{
  "model": "image captioner",
  "dataset": "made-up road signs on poles",
  "train_examples": 122500,
  "image_size": 48,
  "crop_scale_min": 1,
  "horizontal_flip": false,
  "tokenizer": "word",
  "vocab_size": 55,
  "encoder_arch": "gmlp",
  "encoder_norm": "layernorm",
  "encoder_mlp_ratio": 3,
  "encoder_patch_size": [6, 6],
  "encoder_layers": 12,
  "encoder_width": 256,
  "fusion": "cross_attention",
  "decoder_width": 192,
  "decoder_layers": 6,
  "decoder_norm": "rmsnorm",
  "decoder_norm_position": "pre",
  "decoder_activation": "relu",
  "decoder_mlp_ratio": 2,
  "decoder_head_dim": 64,
  "decoder_fused_qkv": true,
  "decoder_bias": "qkv",
  "decoder_qk_norm": false,
  "decoder_parallel_block": false,
  "decoder_inner_norm": false,
  "decoder_positions": "learned",
  "decoder_cross_attention_every": 1,
  "decoder_tie_embeddings": false,
  "residual_init": "none",
  "optimizer": "muon",
  "muon_scale": "match_rms_adamw",
  "lr": 0.0034,
  "momentum": 0.9,
  "nesterov": false,
  "orthogonalizer": "newton_schulz_5",
  "adamw_lr_other_params": 0.0012,
  "grad_clip": 0.5,
  "cautious_weight_decay": true,
  "steps": 14800,
  "batch_size": 256,
  "epochs": 30.9,
  "lr_schedule": "linear",
  "final_lr_fraction": 0.1,
  "warmup_steps": 740,
  "weight_decay": 0.1,
  "adamw_weight_decay_other_params": 0.01
}
Rows from block 6 of the image encoder of a small image captioner, named by matrix and row number. Rows with one number belong to one neuron. Each number is 128 + 24 x the weight over its row's rms, rounded and kept within 0 to 255. All counts start at 0. Numbers have three digits each.
After each neuron's rows are labels from the 100 images, of 14848, where the neuron reaches its largest size: "top examples" is what is common among them. Only what is clearly more common there than usual is listed. The data: made-up road signs on poles. In brackets: how many of the 100, against the usual share in percent.
# u: gMLP up (value half) (encoder.blocks.6.mixer.u.weight, 384x256), inputs 0-255
# v: gMLP up (gate half) (encoder.blocks.6.mixer.v.weight, 384x256), inputs 0-255
# out: gMLP down (encoder.blocks.6.mixer.out.weight, 256x384, transposed), outputs 0-255

u.342:124085109117128108094147092116153112129170121124152160135145133093106104147143146109142103131091117137118138122128090114137071110101094122151098158137128128081145154186100155083120142089115137093090141081143098141138142099152142162143125119147093142128119128143122110161151147117121141118124113155106126147100082115102112110132125089124157181152153172168139110116144128117097130186152113085120109118119123118170095082121126145104113149126148170126131166120128089160144125172114125156126126116140121118154115087138165109147154126128128099095144099176114107103088153140111151126116128075155143115102108177109102154150127126119150161145097131138142135092110094126120138145115157170121140114105148149152138117106125126110166174118153156149137205154118132112078128135152132
v.342:163147137133124203174132109162105127134083140132116120116148108101138114154117121140147111084111116132095159181141077128106126124093154151097136141092139154150127151130146130108067165120126159123152143124135138162121104138115127127148119131142123169086107121144155148112110152116117123141155133133182194118125151170130090111099095106119163114133083132113158131144157136114131137138133161102137138109176137125081098115120101109156089136132119156099113118125153151172116157130095108121141098147139096176120154089131135150170128143120137155129124120081136175107126109139113112119157151153125139134105148105156103081093084133122082122088092123120099135140129092085110161086171155140138121128093156109176105088132152125115113135132107159123141138129129121157123138143134092
out.342:153114119134141158141156133114122117125123135137180112138109099106128130108132135103146135150157067150145130112130112106132171170122121115138119126099138115120103131151125085143120139146128109138109132141158180148121109161113130093130147119153139121131169100134122089106124125159105122120131128114112089110090213101141149088101143083110152135139172083133185134184141134159158112087146112125134119127166122142105119142129099121143111100153099194153125085085130180109148156118139126129127117099160169120089184135102115133137107129134150126104154192140068179138128148144099117109119138145104111141123147112147118118147120164164111076119111125120124105141078103139136112112128100080112164174130100156109152121154173124142146157102112113134136118122105128133128116103138128
top examples: black face (45 vs 8.7); blue face (32 vs 8.4); white rim (27 vs 8.1)

u.293:087125094118103109157137105126145127125125137089141137160129150133180131143177150117143135184152140131127122089099133146136106083118132132140143160115113113125079083160126150140143125162107136090160102137125178102128152111099160117146096124126160144148116064142132102135145129128148163142180120103144092121141153168133112103196117156121094120087129140122124137151188115128121158126145087103163175137127114107110140131173177133090136145124135108122105108144118115130137118152159105100133123142150121144112151112131137153112112133139146127096115156085139130166126134065145097125145122126144134172104145072145114147141150144129183157115115122100093117125103134141099147080106118129124122088143148107087106127130133064144135118127176134149142111116111118136120106121062124
v.293:117135114121141129119094117167113130113142095103164176129083149102107128120147124119132140143127120164108088090096126110131143115130134155126118095135115129170130129139153118077170140088133145176160100106095134101148138126126172098158130144135124142167108130135107132129161111114177095152148125129117170157116116092096137121180157075122112131101098132105089103122150075105150155114099130108096120114112127120144105162100115167110127151122144140137108140112134130110063150126144117111137130081192127107189155149145117122126130121144110129151102111122157137108103121161091131153150136154070146136125103157103179157074114101102147122092146167132170124110108143106112142111159102140148150133153144162146154128139111142134136103144148178137139170153172131105151131164123135
out.293:110124099145095116099131077121112124147143138143151103153158134145136144122100131130123129155127121139127146128086102147144120113165124126163105127091152127127152171159117118153136092146133136043088116176152096154094116102104106103104141143130143103115121138131116129084158124135081130130103111143147090144154153161174121129175120117176115113113140125166105203133107153101128144117140129160133148103137104112164113135114116137122160147138152151118154145092150127101154097133096131152121091170136172079118113090147128134160080139118146148125131123156126091148109149138125149120165062113084148150158100073094154173144115151132087137141138113149134126144129142140119130148134169111143097173098164145128126074134110108151148134101144142116142121104140142128111136114085107
top examples: 30 (42 vs 3.7)

u.56:168128132134133106133086139101115136119168108127131141158145103138132158120143119101095129094117152127101107136132110106119133100103177105139163127139143128135080135182136127149113090107085095095171141125140099132113135080088146149120122081116118169079168138142133124120164135160125097135124132121112165088097080162172099163123111093134118115143112147136178122123145116125176170137122168123132118103128127068129175083137141108131130153121160116110169124146129157136139101099129175165171172144134180156113098150126126131145128142150148125104122138126127097156069142135129151133132138117104140134125092144149105139118109101114178112117106160075172140131149084132135128099111092119127108100139134133130155125104138089115104142127110126179138143155117117108166090146106129
v.56:141122143146066131170123141126096095125104132117130091146141162080109105134097089158161106144157105086123162106192144096152104168136160167139135151132167128125167100150162095083132142172162148128147122115130105165121145127155193171119086160114198149165150153126150144129176136129150103092113127147143184120125090158162153124133136081138118141113132124098150104084159120111085125106076115121111115114148150115113119145128148093129156126122137114133105122127102094162131078130141081118147093148144100100109132134137137122136093116105105135109148137092113125135133129129102130126134139120105158125089111124119118110147152117111170105124119116142132099100099130142116115114139125141137070123109110118135132116103131127106122091146128130169155169115174123133147114156128110
out.56:118106146130080156138119141129146121089096101128122137098141133072109121159136135122162123160069109144118146102126128120124155154116134145113126124131115156101168136152146091170139097116110095138131106098185082138098115161080144161169092177152114130128126119159163157129155122188131149113170124121142153097123123134147103098153130115107129104186093156094158154136129115139132078085147142114117148160117088115156104110159137096112146135126117112117114127124135150091127091119111096125113126122146127130109164140124191111196138126127109112129154128106086105146132103091145129116120130168123146124145093106142131147127123120148140098128111118087112148122108127127192176171119090147148114172143134149116124099157117142160156110108126161103167135151112119133139090127164133
top examples: orange rim (53 vs 7.9); orange face (29 vs 8.3)

u.285:123064107090119111114130147098139111125079174098154101078144155080118091155159080147109145167118115129172117114120110128140127113114155124099105116132135125136096144148136153097136084153133171128080153130115124109136154137087121145143157106142116094112136089164116119135154106175164111146113087146111129150096169177109148179129165124146101093155141160115114087125130111139166094163162109116142140091144167126183150091147104102107139125155160100108139138158111148110153103131105129125120136136160131142120138085135154135157133132135106128155146138100135117134119163113176141123125148135150138129163128113122145119132105120167146136105200090107151127130196143116133102112111122141107120123130115128119095153121134138090098137159103148143119145127088136119102126081141135
v.285:129153183160125098106112149136108129119090143118142129118074154146116085125117114096100081137102187164145120136148134184090106136146136095150131131125101107108140126147120147099141099129139095120144128130120151151112138141160090121132166136108138181134160143129132148146111131082128141128179168143144104109142135155137137127073125116127082098176093126140063168098141128117107112075154170109091141096113142100142147116149153142110106113109078160132152145127146149109123092143103143136161160146111117127121095118113108123112117103135090091143145135108184153133135110118116139133114136136167096132110144100128111138123104115179148121107124145156130144131172145111142154093185159151118140117125123133124129170140123153164122132127124141129132119115074086093148117081176142
out.285:083134136147130134124101151129122086121117147137145117135159114117153159139115114117145085137099120133103122114109138154149163165134089136105084148132138109140157135164130124136149139134146103155145133188112136106150130101107093143185127134130112102116105145120108141130158136099071103077118135129095141153135124130091115124104164147129110153119139110088141127130107162169119145122143121127158131117127083103079186140114119152117118107141163108127185082166164106149115155113157111125118115091097141096158123149142140132157096127141160140106091141131116124120126157084109161152161118116151075140139159133121129084117142130155130131118173155096130143119156144102105084161115143145134079136176114182115127100133160129132085110113154108090116140139181105147197121093121143
top examples: black face (47 vs 8.7)

u.187:078137071112134089169120124143096126153144096113136126119105178146139131114137161118157106151116162114101107136107083113136135106101123123102117164119131149109155152137119074148152147127140162098155121091108140124120123133124194119128107143100122149133139183109126115125153151124098141092134111108128121106090169098150128086168171175097115123143145158134126167126137160091118167129194140120132119118140117152152169172116109094112130093143162162120130134104113109125116138102126133075119129153146131079164152116146114165144132111118130163137127086140125134132095105125097112091096119120108127136127178145159123118139098196130180128153119123141118107133109118105116120117111144105119085124163105121105137129100126079170111127162169179119145166111122140131132129150141136
v.187:156134158143145145134162152108147134166141119208098164111150138105119132137141142117074155110150132151112094081081112100125143116115114135146138106100116133143121144118175116149139091137126166103142133153065108129126107122063118135152170106109123135132101119153116135134154099104122135117139143138081114109142136081118175127165116118076124122108142131097081099132144140133166105096133086144141065130160126116168067131133123155122109115084108156135124191126130173109121133082164151146106120163115130085182133127186095146111149159144130093127112144148120117139119122154120103125131163126148123106140143127102136130141134156108156113121132119132130117162115106108168130144173159153123144163114106139126128113151159139103111141144135131156096153161148102150145116101126133
out.187:126100110099141082105159099189119134132079127145164116150130173135155114119122105125145137119119178137156145134123110154140125124147073105089103149151160149130133145164141081163149115125115123159132085162099107138140201121143113119080139099147116154176126103139114113124135132117170118149133111119099056157106124133105153090092142124125085128133155132124169146134162137147123131097100154126123156151137135162134146135099154157101128161126110184121126118107109128070159117116120155147122141118122090111077174139121094123154120154118137165084134085128139115126116119108132146126115139148098149140107145106135116083103122173098124122144120143137113144130071144142132138102116163136098135126088141163144127123131154096082084118139144117158132098122133107118177141139096125
top examples: 30 (34 vs 3.7)

u.74:093128080146123150159155159144145116173139127120097158147129151140161129107142125091141161074155108148127153091104158118162103163121111131124135106122132116157119096147133111128115147126170157126132174126154113139143123115151164115153132107157095172125127104076095149123134083092091130121091084089116138162159144095094135135124130103112092102130124109147138106120147141109141161149131155122118141129112148097085120132135131131150158175132119163149112120140124101086121118107184047100115143128091103099111137136101124159137110152107136099079100144150130117104105138132113089101133159079108153098116128131141106161141127154155159156125157103157147141133123126128122149135143116105159068159115152149177113088121094160127125116162108118147166163146131122144132127164095109
v.74:181119108103112126120129149135146123097144130108105138129120110110116138099133117118133144088108108121091159151102158134185155142084098135141169120100127121107126127163126136095132140173138140166135131133156104164115158113116165111160101118145137068130117129093105146143086110121141112114113103127127137148128119138175149102134132106131150108114131132150151159153198118106112108082127149177116129145113107152141100137128095128113145114089184117111128136164137155104128133102111132161110135133120123132089159142152141124138113129142111162141142094091156142126111166121104100122130128086114140111105150156130097128120121124138097121157080144159143108112130170091153129224109126126091178047122118125117111142156060121125098166116124135138138140078125138112167147134153132
out.74:140093142139121118127121138188125150102132130157119143109095149100119155144094100124158146142100120112134149145135115146160138091128149129140133119137134097137134122112152110099167116120140113126116184159167083129112117130143123138071078104097094120107171175140074135112128203135139137148148132145112147058105144183117094125137152115100105132109132204136111122114102139113176128124136135143138131133133162106163113096129082130111154101138155083148123162116129152126105125112112133131136096145168139143110122143123103112141100105137102123141161111108139092164147137139173160105142105151105139148148129154101110172101164136129111105135100101141158138150102121128168124073121093146135128117141143097177150143138148132136123129122162151099116114131113112080072128091121096
top examples: orange rim (56 vs 7.9); orange face (40 vs 8.3)

u.304:135128140130133117139175134092093139100193122122112076172133126129158113113149151147130114122085116105132156106148108133106123109140111126165151095128161101117124163170124154180137154129157133127103117122118177147140122141110153076127111196107158113132092145122126106109141122148128156112155099120147121152112105127085112129128150154135111090148115127133168117154148129127142140125108108077096107124104146174119090116124140112109117127102129113137146130179162117150149150117124154161116136094114165095144127176120123126125117119147108155106166152115119168124115122166099142142160135143145161085073115128172138141128075090103089101124108130062124167134126159142109128125092121108106097137147085142166149149114133150123121167111117117089138108118103088151141140108189136
v.304:099116099065126177117108128165075147118158143122130116117134127098160114124117122111108139134120106165146133147120115106154127156125154138121151178167155127123100119082172129102116159141156143143107098118071134097150168139098164159147161100138079121113126082126131132142137121136159122148134099097166127124091162107120116107132150125161121076128080155108121146107093081124120108146135094137145106102136080075142098148122123152117151117080165123138121104114105099133140117110145148161121109113123083073157135130139129123138164150109121148124109105133176150123137153126152125126146097145131122151117054143114140172152110104115180149133138125091130146197125125096119127163153129110144121151130090103127150091143098151128117150116116148132122144135143110136155141134128180
out.304:132127134141127139150185152134132146124073120151145151119111159100133138167113139109114122139129140162107114123145138133114122149109124086146080152145144121117174153154144122097144108131113135163105120173174152167131091157128126158105134121081143119119123135111123088195110153095115122110069123140141128113122137171104114143153093127108129142102151083150164099152114136135139139149118131148150126135123130100128108142110113085148117168121089107127175134106181123083144130132102092125162101124118125129111110142092116128145147107120094128123102129085111118070155132093154117097184132110154084123127132122122197174130095128131146128167113185149097127128140109124153163096102080146147120184140114138153172125104119141132126101121107132113145104149130159126147117130137071
top examples: triangle sign (44 vs 20.1)

u.379:114141134163128118118123124090084136135103155097131120117076111170150110160133145130167125129073129132073133170107113095133130140178162091105111138151148142111134102178129145104131073102125113093126109186074179124174127138152119100166114098140118096109136157148140127127097156150141094122161134135146110157111123158131136126116164090126138110105164125144109122199147136096123129148111138095110131125138113152144163156173107118099095126129152100097100129132159130118110165162122083112103158110127122105160131101139136159144145134132160105122155103168167143128121095162134129094107135093102117151119095134118145104126158083113139127131109090093121091129157126138114111145121113125103126096164127143137109141092111122160138142143123171138066127141123157112135120086127113
v.379:162123136139131095106131162148133109137092118133119194117176124118129154143129140153139136110091124140125124107115105137160112098131157142144090127165134107124130149122094146124074134135120084130063153098131174112134074108084143180117103128128155126118117143145143196111116085084134139090126125105119156129089095092141114128091085135151117118162144151122185090139139117113120145154155157109167182119125167184133165137124110141069130127124096125139108109123121173098115132140116151110153155109113144090098098070141124148115158109173137118127140125159133127170112114134132130184139150117115116150117129132137088124120129123140147113119094112137125096171102115117142126106157128117099127160115131121102140096136151123119119101126121104163110125125129114155153157072138162
out.379:158103105146161096113143150160144133081118136121134108144110147098073088111159159159119095126130151099128149133101156124126115143120134128094139172082132150102124103139143163152117147097112145109150106086124120142097150102107161116077133142162133115138082081090094164111154128135081114139115142122113128097126104120135111144112111086103145160089108095125181103131135097156135181115143157149126132125127130124132097094138122122183134132112082092154143135141129169094119106140106116162138129161083167146150163112152107107104124130130112164140139137130113154122131141124154084160124144154087155116148200178158111135137128103170114129126141159090100136097109110150140126134134143099134145109136131118147111120135130121127135122168149119128204147145094077129148140114144137
top examples: pentagon sign (45 vs 20.3); pink rim (35 vs 8.6)

u.266:134109072134154123164143107094134101113165169127138192113133099145082151136142113125116118106104150134107165121105099108116094145108093108112149133096116164105141119130117118146108142103182155122156107129095102128152158143155123165118112079170106138147166103111125145117104132132121136106127109170121150141137120123130120149152140141141133113130109107113121170085093148168119134165130119110161130133122108166126099108120111126135142138156138140134119134121108109142104161114152124094097150143182088104130102093096127180126173145149115138082098146103075086118151108155095108112153160146144185143133134114126179145149160110106136136071156130146162155119112136090142143154084135090163118118134098132177136110101102165087133131168087151122133127123124112153121116145135098
v.266:129110166112148131103145162141136160120138148142145139102103096162128141151121172142134144116124125120167129144096108093150169130109091109110103092152120098140121165127180149145144135127116161090136161174116127063141109143142099153121116160120126116110105134127113124139139129137087174118165126136109154149142114087149081104104180108145124155107095136166136132140096140101109133122098098143114106147086128125135103101147151124162117165167141139121133103130105094160103121124123125107100090124133144148131101139125131125164135187080120099083098160096111158140093131126108146087160129136102169125162144108172134154157139143119131138128109111154103107127100121149129064192142114116095116119121156134142100150092170125147103135095121096051119134137137137151164113120112131
out.266:154176128152124103108145108140138136133147131137123135119123131134136146175079150168123128161132129110147107156170119124114129105144109100136105115184141075102085145125135108154155101125109100116109112153113119171157116113133126120158135148142167125139133124141180148110115131121130145116108158107108167172169119139080113113115097106117107151129117122167124163102138126108137061159116133117112169108141158121122123123078089140144133124162170132108144129124107158106113105121113129100117143112118118186113123162132136126139093162120126121109214092160123091134143097123110114139108111079121105127156130125162107148104133160087162136145115105110111162095109097130144101170146080093116096152198126100090102168111135134142155165135134082143131132130114131159138125124097121
top examples: black face (27 vs 8.7); blue face (26 vs 8.4)

u.251:142117165107078132117098134111124161101114109126119150123102184133144115142141131136163128136116160114119149103113135114199101108151112109106107127158148126149121116089153104127121144150182111080084167098132143127107146098151156119150101149128126133171170111119130107152145137125128118121133104161134104117110069142123140132134108125167066163147149126177161091118117150180138122129184070111125118132120114127123101161133133109147120143133116116141154148098102110128152151128127142124195093143132141148133153117170082124060068107111155120117124126126150106119132105111104130114091087112109153101124089142152117102128136115104116140137110147169130160108127104159145122117142128099129067126130120131138140117150121173107141109084157116167130152113117167170089137136145129
v.251:129142145134101115149171118111118186099153149146152149134152112153113093175078152123141144143136127172135127127121104147128153187115148095144112119098100118104149125132147120162131137150135159164117142145172087155094102152096148156171179143109097127098120128194099139141134128119131145127130136123129111144148143084128142131067132151110131117146137102122139172138151121163167099134157142106170162112115161157134130111103118125089158120112104138106124152162117143077152117160126107125126118120109165114098098125120097127123090132166165125080124135132113134075148121088100115115121186115173127175146130138139093070094122160118096161125138102149106126100140128120115133101130091116110130136130144083134072127118103137103127145106124136117134119091119082151125108129100108
out.251:113140125144105161171096169115171093129174173121128110152093155157108136131138122124138130112155157128134134103141136132147155100140121151129107079120147092166141106119158129105131150154142116106084139099132105126131128116135121117101142144090165133124105145125115111147140134141115134096127106157162098164114174136138072136125130137088152144129136120150132109187119131127134131119131110162128143149129113122123122161141167104106144163127118113094091123070140130123171138177133098105141160146127123170099142099181090159091108144139138124153098109125124120155165155159076105102142139112109140133080113142157079136116110078094142129174089112105113117156144131103110160108130163078071134090094122103128149128128117130076128151139153160165126148127172111101125104136092118
top examples: triangle sign (47 vs 20.1); black rim (31 vs 8.3)

u.259:128166155122108105106142123124104118133174111136121125120159109112112127087137080122144118084134159092096193124131142158143115064115106126121108137133122105142131151130086103124115154105167135041117107132153160114083128106125202117132100150107119121144114121106108073095096143110098144132133170130138143148094087118089128149108118123142128076139101115206120145153111113204111107162125157114109136122155131123161140143111147153106130128110106150143139136106106155130106104135150118089130125145137128121130148137145146111148140113137116159146136141141129145100110168123128108141070105135132113167149131138119179125103133139141125136083139130177113154126131132126163106110125129108158088154138141137141127157128187121123184134093125132140105124141115141072134151106123137
v.259:116126184143150094083105102131151082100114132139094130153136093163162130150078077136129128149153095111124137120138109161133127122081138144139122139148090159150107089134103131095121134160131186131135123166102112116157102148107140116187101115179154110130059127134097150096119117145105133167183118118117102114107133142101124116113126164139129129141134116160117127123119124143144130141119123105131106104118137170109127144144144120137123133124104100140077131136146108127126081175124108146104115146122132103103113092123148118120130185122128131145134148100146112126139171151178080126106132131136126095107142137145144087150122106144102144175162177153151153130144101133141055125112095140147122145135157115123128141116131126148130201163139103078089100145149099131146106140135096
out.259:123176130147129107129164115139138147104119102105125101084148136120083119161099110177108064171115077140133125122162130116160143185109124144107145149095134151070089101113140150149134170146150099078115115153053139072138111133120106109137122157141138109162124134128128131157103137129161157141141156143107115140124103081129136143128142141113155162144137127141159114138114117086143116159125130097141089124122090149109141125121109155093143115123144133136141111102123107130145148158139125130141131146118151149125095140108117153164117087141100150113120158178156116102144110161110124134145159118156089134138124146179133119168118130125126107159127133125140142094125125123098165091167085088139148120147133114052091156113115111155165167106142137152083104128129127175120152157124112
top examples: black face (43 vs 8.7); brown face (32 vs 8.5); purple rim (30 vs 8.4)

u.188:091094103093149080096122106118128099154126107124124114079129130125148117164142171090099097151118149145136132136102107102139121156177105167127153149070119130124144115137121131157128097140106179158143130112156106161153081115154123132146129101094118143127144182130145141115156093122131130094140155155120123156106179137147112135123146126157144102142137121126146098113144150123166097110151096195107157151131157095097138131116157115124108087154152128093094157164134080125088129142146175114127163087119104094141132083114098164158123133130161075120077149142137139124161132054146119136110176126132098163159131117134128174122109140114167136159128128104145106119132126094150149108117105123128131135172124155095156124122130105128108104130155134104109095147117134131115124139109139
v.188:154175151056151105089149147143149162152100107124132111161143122129153129136128186147137132124145158166140134082136106159139181133156132121081152158136120095135148131129130149103132110138133130156133138068148124173128114133167119104096148146123111127123144143118134115135123116108095142109080118137126118140122166136171115131128126193157111085062146145113152132106142114121156112117147139143097133111092098138113157136128157070095102087117117145138087137117164115114129090116089157104157119100144120114111127121099127101117130162155119105124115123135105165097152103083106109133097112149132149165121128142120123096106094156140098154119105103125182107155146138081171128094155136132151111135122176125086153152132157088130125130117116157116115146184157128110131104152128116
out.188:121118102119109147148091120105142165161106145132143105083131133114123176129138079165133098094130091135125093125097154132152157128125153137131159124137166132166161089147165113114120102181109118104136132138136114161087151103152158137146083108125118108165162114134096141151140138122099139110033107109120143118133109109115139139101147145132120108095112112115144129117139141114149085144144122148109118097162123168146104117140132129112106168149108124124117115115114079149158155104142136140159115134115146124110133138171114131120097121145155111136174116090127166151128147122149153108146089148139092117132124146180135119133137172091183101107149144119143123138159150148152146181144123123131108111169148119101110142149093079127162146078113164076154168124138069139153126141113103
top examples: black face (30 vs 8.7); crescent (29 vs 3.6)

u.97:132130135110188111091166090133172143150176100101135122136181140126125086130138153117122181105134114124076148125130144100115156095155124113113151108088116143089126145149141144157100134066121130145101170137145146130188145127153169132126106094139150113088157124140137103087116128102145124108130151169152165097126086120143157139153118141102121091122090140148121134117096145122094104152124100112144112127133128109145132120090127133116128114071121097077118136169152174166126116111128142143131138143140107115134127111109154122155128096103142115118091116121129126146132146152106114126138115110098143149120130165117143149128149163117117122073128141134183143122141058093142089147093115125105152092112136154177130140127113160127144091114136213171110117123134130112142134112107121
v.97:116055151098103138111126166114200138152135109123139143101134144084167166113108130106138117109148135124094131127091111121133148155121136111140128118156104141141142134107142103125167089101117135135140148140083110124131155116157115123121135169119168155122141156139121156117134084156149146083067161135149126137106123132124160141131115128177152148104122115109139138163152095120145083136130148097150179134127127087151132179115130102105151150139105152119090163092152110118137126124124094163115127098093113154131140146098087111155168165117096093155132125164107128123142158150073135140147137143127094129110140164154097162116107108128123106116119148120149152142122142123134161100100115124140115057135146136168163111168152107079108140126076120090118108133141097124143169090125107
out.97:117113100090129206146109063126126118156122141136138128119121140131138125141090164109102149155097139105154087142153094173115163152140108134126106149158139206161149130112170120151156133143155154127176141124115110175118112144178131114151157126162113166122113131087112167167108145169122109155098090123091125113102159079087130129128134096153119144102102119130139114112133113145118124132097134147096158148136169119104114106094098134120098119163125134147109113148119158097135122126152099092136124130112140112166115136152145107172127105119081101067151131137147098139133104137148107116162123124136117129169128110135093102133146136096131094182155120110116062150107122124112139098149126101127122155134144129117141092167121091126137164121113108152131170119097129105109134132106138
top examples: triangle sign (52 vs 20.1)

u.42:153104064134155170151098130114111168130153111135156135166122140094075098101167125114104094119126137115094144142110144163147135119138146128099113160131130115120130115145131090120125195093120104132116117127123121153108138123134118120096151163139191117154152155185115126092121117160171107130108113137147124105134154113157148128149109099137125082107121163147107113121086149097104111109106116118125146167100117153140140151196122113110137107167121162151104138105123065140110092113151154115118145139120170120175130093151125148143097113117165128136086105103081102157121176123143097111122118127120111123144132143122130098142126123113132071128126177123157104135116186130108171094106142111108119120161162115119114151158135119125131161149143165146156137114186105109144124113120123
v.42:161139117153135133124144150096144153190112090139123129141141130117115116153123142136118095153169105113086071129139115138132160152142143126136107110103166138174130114144108108084144143129122107095143092118110110135137125116106121155153122116137147117149144098168109062113136118177155128069128193181121096123106129111105119148151080116133121153141118140113096118126123118155128111170100123124147130103143085100151113103148142124127139139101108131117134142100060128113131122110131102161114134098122122137104124098092141166122152129113117130153149193150160123149136101116133121136128154155099123129172157121127072157075138168104157124089083182123138121180088143173139133155154129120116152131075130130136140113106165122099129109137116128123116140120138142080175103103136121
out.42:094135097091126114130129134116104139127148140123123102173141164132120128127125156139177117100096161125137095128145104166130148120138115075129145114121160118083152170152150110119084074134117107138102121135132105100132140115142132156174102134139137153176100116126212123150143123104109163138152127140106127140090128186069162116087151143115088160152131096139087155120092107158118142117143121135089129095109119066190116145091116153149161154114081094153123131124112147107134157141112086100109133164080121153169125124146139087115146141102144125128136159122154120124111115118132114133131113155123130119117105138121092126109149151148109112092119087141128094126110161162140130095112148172125144144160123122110158132121124144120132145127135150196081099125111154117128117154136122
top examples: 30 (25 vs 3.7)

u.166:118142131181108153104153117147118135148121112126127127150167134124154129124113146128129154111075120138134179118117130159133151117084082079099153097132121168148135146141122119150166132174142101098127113102070156105124143161116114135075127160111160128103141115126099197087105144112111169181130138136092119136155159127112141147111119114142146123216160150087106087123116076125129119122126123158149145153144175129106140113110147133120144098124113084111126132145120182141113092137101128097139148119116149150089101124140154118124155102139134142117107104141119153103116151112141157080133130114150107149135144140165111155110115152164149103156113118114129073148122130117072126085118136119098114105122142147147129117085158147165137127125127121106087154123093118130162110118140080
v.166:167127116182118160149135153123122110120159158108127117127127081144064140129113115075142149138121124116125105101125126129137162131095126143159140100128139173140089056083123147142115163094147087110138115116104113119174159127115140137083131113125160105128166150154127150138155092128148163149098167126167163118108135125091139117186122138141169152131113067121125120086128105143115135118123118141153082105105130149128100135144130137152134131146185139115128124146135140133162119111119171115119126136107144093138126101101130177134092097147148148089130143105119161112102149111156124132111167090133094115120096091099152122143110080105127135153096170111108187151107109145159152162107115165145099148134175115121099131148108081150143115095124138122141112114119129112135103155101132
out.166:143138134103108099120122155119127127109129122169133113130124091146103113135092167137145142158131122158105123122142127147158149072137144123161101130119113109149122167177119136115119103127111092135123079125101100132146133119122180138062111136128101144134137118130090100138100159144130167133107116142078110105159130109129108134183137151121117152119077124218133148105134118100138139105147132134110138116124177134147093117132136133151168096085143124118103114099138067112133153174135130116109121065116152161118139099138130136141149111129117109104142119098073150172108112144107088091128128137082105102122137124128126131119142122094108145144128149118128094140134128143143130112115148128122151143103151126137096123111133138092142161089208132129166173147182142147132148164173176
top examples: orange rim (43 vs 7.9); yellow face (25 vs 8.3)

u.4:119137086133113102130103109154125172093075128102151131140171127145167121115128132152112153139152158148143108168106125114128088146123141102139114154174175126125138141125111153124094112155133131143105133140077132094125158096086158113135129153119141138109184138160122101102164141112111119135170115115133104131132143114162131077130125155145162136117145113143161114128124164103144111113123151113056163178144133117135107103166155134138124150169171156115126142127156140132101093151106117142095138110089124151147113136110177126081163151117109122124147089107127106118110081126167126148148124141140167150134133126136119147121157119119138163104147144126116124089111164117116132100105101182130136115137112155098132144137131127141138121113129087147099113109139073118050166184160079
v.4:109101122169130118132081132093169177128123127107164130121126095125100134131150130095117099126161158112116116154118167134169125129130153102121141119152130120115074116170140081120132151138162107108123135124118136163082115131143123105124145143103127106122112101136152139127170126144132111081140146109130147121130120143135130171126122134100129113134099165119102136138159163133111143106179077198123106172090098106101108122092083137088128131144129111134146096169143155115131144153118105115124154139193121088101123165122131145129134091114114138166138094114128122167122111156067099111128107144138091142107114145085092146119154146131125106128091124086183122101116110095137089180143145107146127173148143087158170112095132080144137119162116139122122093144103120155104121122105146
out.4:116127152153098166132109135119118145124140128080121189127154104122099120097134138103097143127109152117118095108105132149160127137117138153135145068100140123134097114149141147159158094116176158107116131088097138089111154083146098148066124118114158113125131172156149133136153138111116122124152105123126093088130121091086123114111098091147117114179145128155171108141140111169171152122086148157125144121114120127123140140116159144128117132113130173119150088109128081138198112118119148147146107095146150123127112172123113155130149136094081093136125163155144089132141176134114101159196141096101139115141123159127103105115114155106156127121156143123139093147066120145100150149157142149150153135129170126121128150114120150131091134128137106126107125094146150136117146097103081
top examples: orange rim (73 vs 7.9)